python train.py --train_examples=145000 --arch="unet" --hidden_act="relu" --weight_standardization=true --scale_shift_norm=false --optimizer="normuon" --learning_rate=0.034 --nesterov=false --batch_size=256 --epochs=32.8 --warmup_steps=1860 --weight_decay=0.02
Rows from block 7, named by matrix and row number. Each number is 128 + 32 x the weight over the matrix's rms, rounded and kept within 0 to 255. All counts start at 0.
# emb: conditioning projection (model.decb.0.1.emb.weight, 128x192), inputs 64-127
emb.22 [105 168 137 114 126 132 137 116 137 141 137 152 136 135 140 121 129 140 150 132 107 137 138 136 122  95 255 112 161 108 180 144 140 144 117 140 104 132   0 125 110 121 139 131 112 150 103 109 123 115 167 110 146 153 144 135 114 106 152 164 115 112 129 138]
emb.23 [109  78 117 130 125 119 122 133 110 132 114 128 138 126 118 112 162 109 174 107 138 116 132 101 119  34 109 132 116 120 115 128  99 125 147 120 128 124 120 121 129 135 118 129 144 133 146 125 165 145 139 138 121 126  98 146 123 126 128 147 122 111 117 123]
emb.24 [141 163 135 116 127 139  91  91 136 135 124 108 111 131 105 135 142 113 117 117 131 132 131 130 105  54  77 139 124 135 177 122 128 148 126 138 154 132 115 130 113 124 124 139 113 113 156 140 132 135 120 129 122 127 158  72 122 126 108 116 128 150 113  99]
emb.25 [141  61 126 134 133 109 128 112  99 131 137 143 128 159 121 138 171 116 100  99 132 105 163 138 131 255 255 106 150 142 165 149 127 115 143 139 141 106  35 141 130 121 138 109 128 125 138 143 174 127 255 143 115 127 117 107 100 147 138 161 131 142 134 125]
emb.26 [143 177 141 128 129 114 108 145 121 136 142 129 131 129 131 131 122 121 117 148 132 116 120 126 114 226   0 131 121 119  58 140 125 107 117 130 146 125 119 120 118 124 140 132 126 138 133 133 117 132  77 127 131 140 111 141 141 125 131 118 133 132 126 107]
emb.27 [129  64 127 141 125 118 136 157 113 111 145 135 153 110 124 121 159 137  73 114 128 143 109 134  99 255 255 155 121 122  46 111  92 135 128 126 131 141 215 117 143 119 120 116 133 139 122 110 151 143 255 138  96 149 106 160 127 116 141 111 128 125 115 123]
emb.28 [118 134 132 125 112 126 121 149 137 131 129 132 128 137 118 111 145 127 123 118 120 131 141 116 120 191 100 122 142 129 208 109 123 127 144 129 126 132 113 144 126 143 126 113 117 113 127 136 146 118  54 125 133 139 127  72 134 142 144 130 151 101 144 132]
emb.29 [151 141 115 130 116 144 118 114 143 140 120 119 126 130 128 122 123 131 104 125 113 143 130 139 125 226 129 110 126 128 201 133 131 132 125 130 119 140 123 138 145 137 133 140 115 111 136 132 117 133  49 133 130 114 131 172 112 119 128 155 127 143 129 124]
emb.30 [126  99 148 109 135 132 142 124 126 124 131 137 148 117 122 119 114 118 116  90 137 120 154 124 156  29 255 119 121 106  80 128 130 108 104 127 119 136   0 131 105 134 126 137 111 121 115  90 145  97 255 129 140 133 106 255 111 126 125 137 128 128 113 130]
emb.31 [128 189 144 153 151 138 129 154 148 108 166 115 122 102 140 132 132 131 112 147 131 141  89 120 140   0   0 141 110 136 179 110 151 116 154 143 133 116 172 109 125 120 145 155 117 139 130 147  46 133   0 135 151 143 147 130 144 137 123  87 121 120 142 132]
emb.32 [137 151 129 128 127 128 145 120 119 129 121 121 136 128 130 131 119 132  85 134 143 138 130 125 117  65 149 132 125 134 109 127 135 113 123 118 131 129 181 124 122 128 144 123 132 124 130 130 120 123 123 130 130 123 123 186 120 125 116 113 135 141 128 109]
emb.33 [145 135 141 138 121 126 113 122 123 126 155 137 130 110 146 137 111 107 153 133 138 134 106 124 107  55 103 136 141 130 176 133 138 125 140 147 127 105 103 123 111 130 112 103 109 114 139 145  80 148  61 128 141 153 160  84 138 157 136 107 142 131 125 122]
emb.34 [154 156 129 171 121 123 129 142 125 135 145 123 108 127 133 144 127 103 181 129 124 153 110 152 113  87  84 130 139 161 157 121 141 113 171 162 120 139 124 128 122 125 114 149 107 127 144 141 107 143  89 146 143 125 135 108 142 144 128  93 135 111 118 115]
emb.35 [137 172 118 136 136 115 127 127 162 127 120 153 110 130 116 134 103 155 141 136 113 138 111 129 126 255 191 139 128 130 158 148 123 145 136 119 113 112 145 125 119 124 123 126 130 128 138 143  56 114  21  94 140 136 151 146 160 127 107 101 116 121 145 119]
emb.36 [143 129 107 162 151 109 119 139 163 135 142 119 124 159 126 145 133 144 105 146 104 119 139 123 126 218  28 128 134 159 130 141 147 125 119 102 144 125 211 146 123 130 139 147 118 115 120 142  95 119 128 133 112 148 147  97 123 116 124 126 128 143 109 137]
emb.37 [140 113 134 117 125 152 103 135 126 137 133 146 115 129 141 104 121 131 118 143 141 153 113 110 138 247  40 121 114 127 201 141 107 147 158 120 120 123 157 137 133 146 116 114 179 128 129 139  96 103  93 123 154 135 115  94 128 134 140 113 125 115 134 136]
emb.38 [133  91 104 120 115 141 153 123 102 139 114 122 114 123 122 137 142 129 126  99 130 147 130 134 152 130 176 143 149 123 123 124 126 134 119 135 122 116  99 136 140 125 113 123 118 119 139 139 158 122 215 150 142 118 120 105 122 131 136 126 108 115 134 133]
emb.39 [112 160 131 131 141 115 134 141 149 119 122 133 140 128 136 124 113 172 202 126 148 116 124 129 118 188 255 129 122 128 217 117 127 106 139 125 121 143  44 131 136 131 144 144 142 140 129 128 102 150 242 116 125 129 137 155 133 124 145 144 120 143 137 115]
emb.40 [138 130 115 130 125 110 125 115 121 134 114 134 120 127 131 137 142 121 106 116 143 130 138 136 119 101 122 127 123 122  97 122 133 130 123 125 144 128 149 145 126 129 123 124 132 131 137 126 134 130 151 133 125 124 117 208 122 112 126 128 124 138 120 135]
emb.41 [130 134 102 114 136 118 142 133 122 132 138 125 115 119 136 137 137 120 101 115 127 110 142 125 113   0   0 115 112 138  46 124 135 142 144 124 139 137 232 123 117 107 116 103 141 135 150 105 168 147   0 140 123 132 126 108 103 132 128 143 116 109 119 109]
emb.42 [132  82 134 116 112 138 136 126 114 123 126 138 130 126 138 130 121 125  77 134 123 139 114 136 138 115 147 121 117 148  46 122 138 113 118 131 100 125 143 124 126 146 133 122 122 117 125 116 118 124 125 116 133 118 133  66 121 129 110 120 130 125 121 137]
emb.43 [148 160 110 141 143 142 155 128 128 116 134 153 133 115 163 121  94 155 141 117 169 145 110 149 118 157 205 136 116 156 219 134 145 126 126 132 105 137  53 105 120 130 136 130 126 155 113 154 102 115 160 132 128 127 162 105 132 149 145 111  97 122 138 129]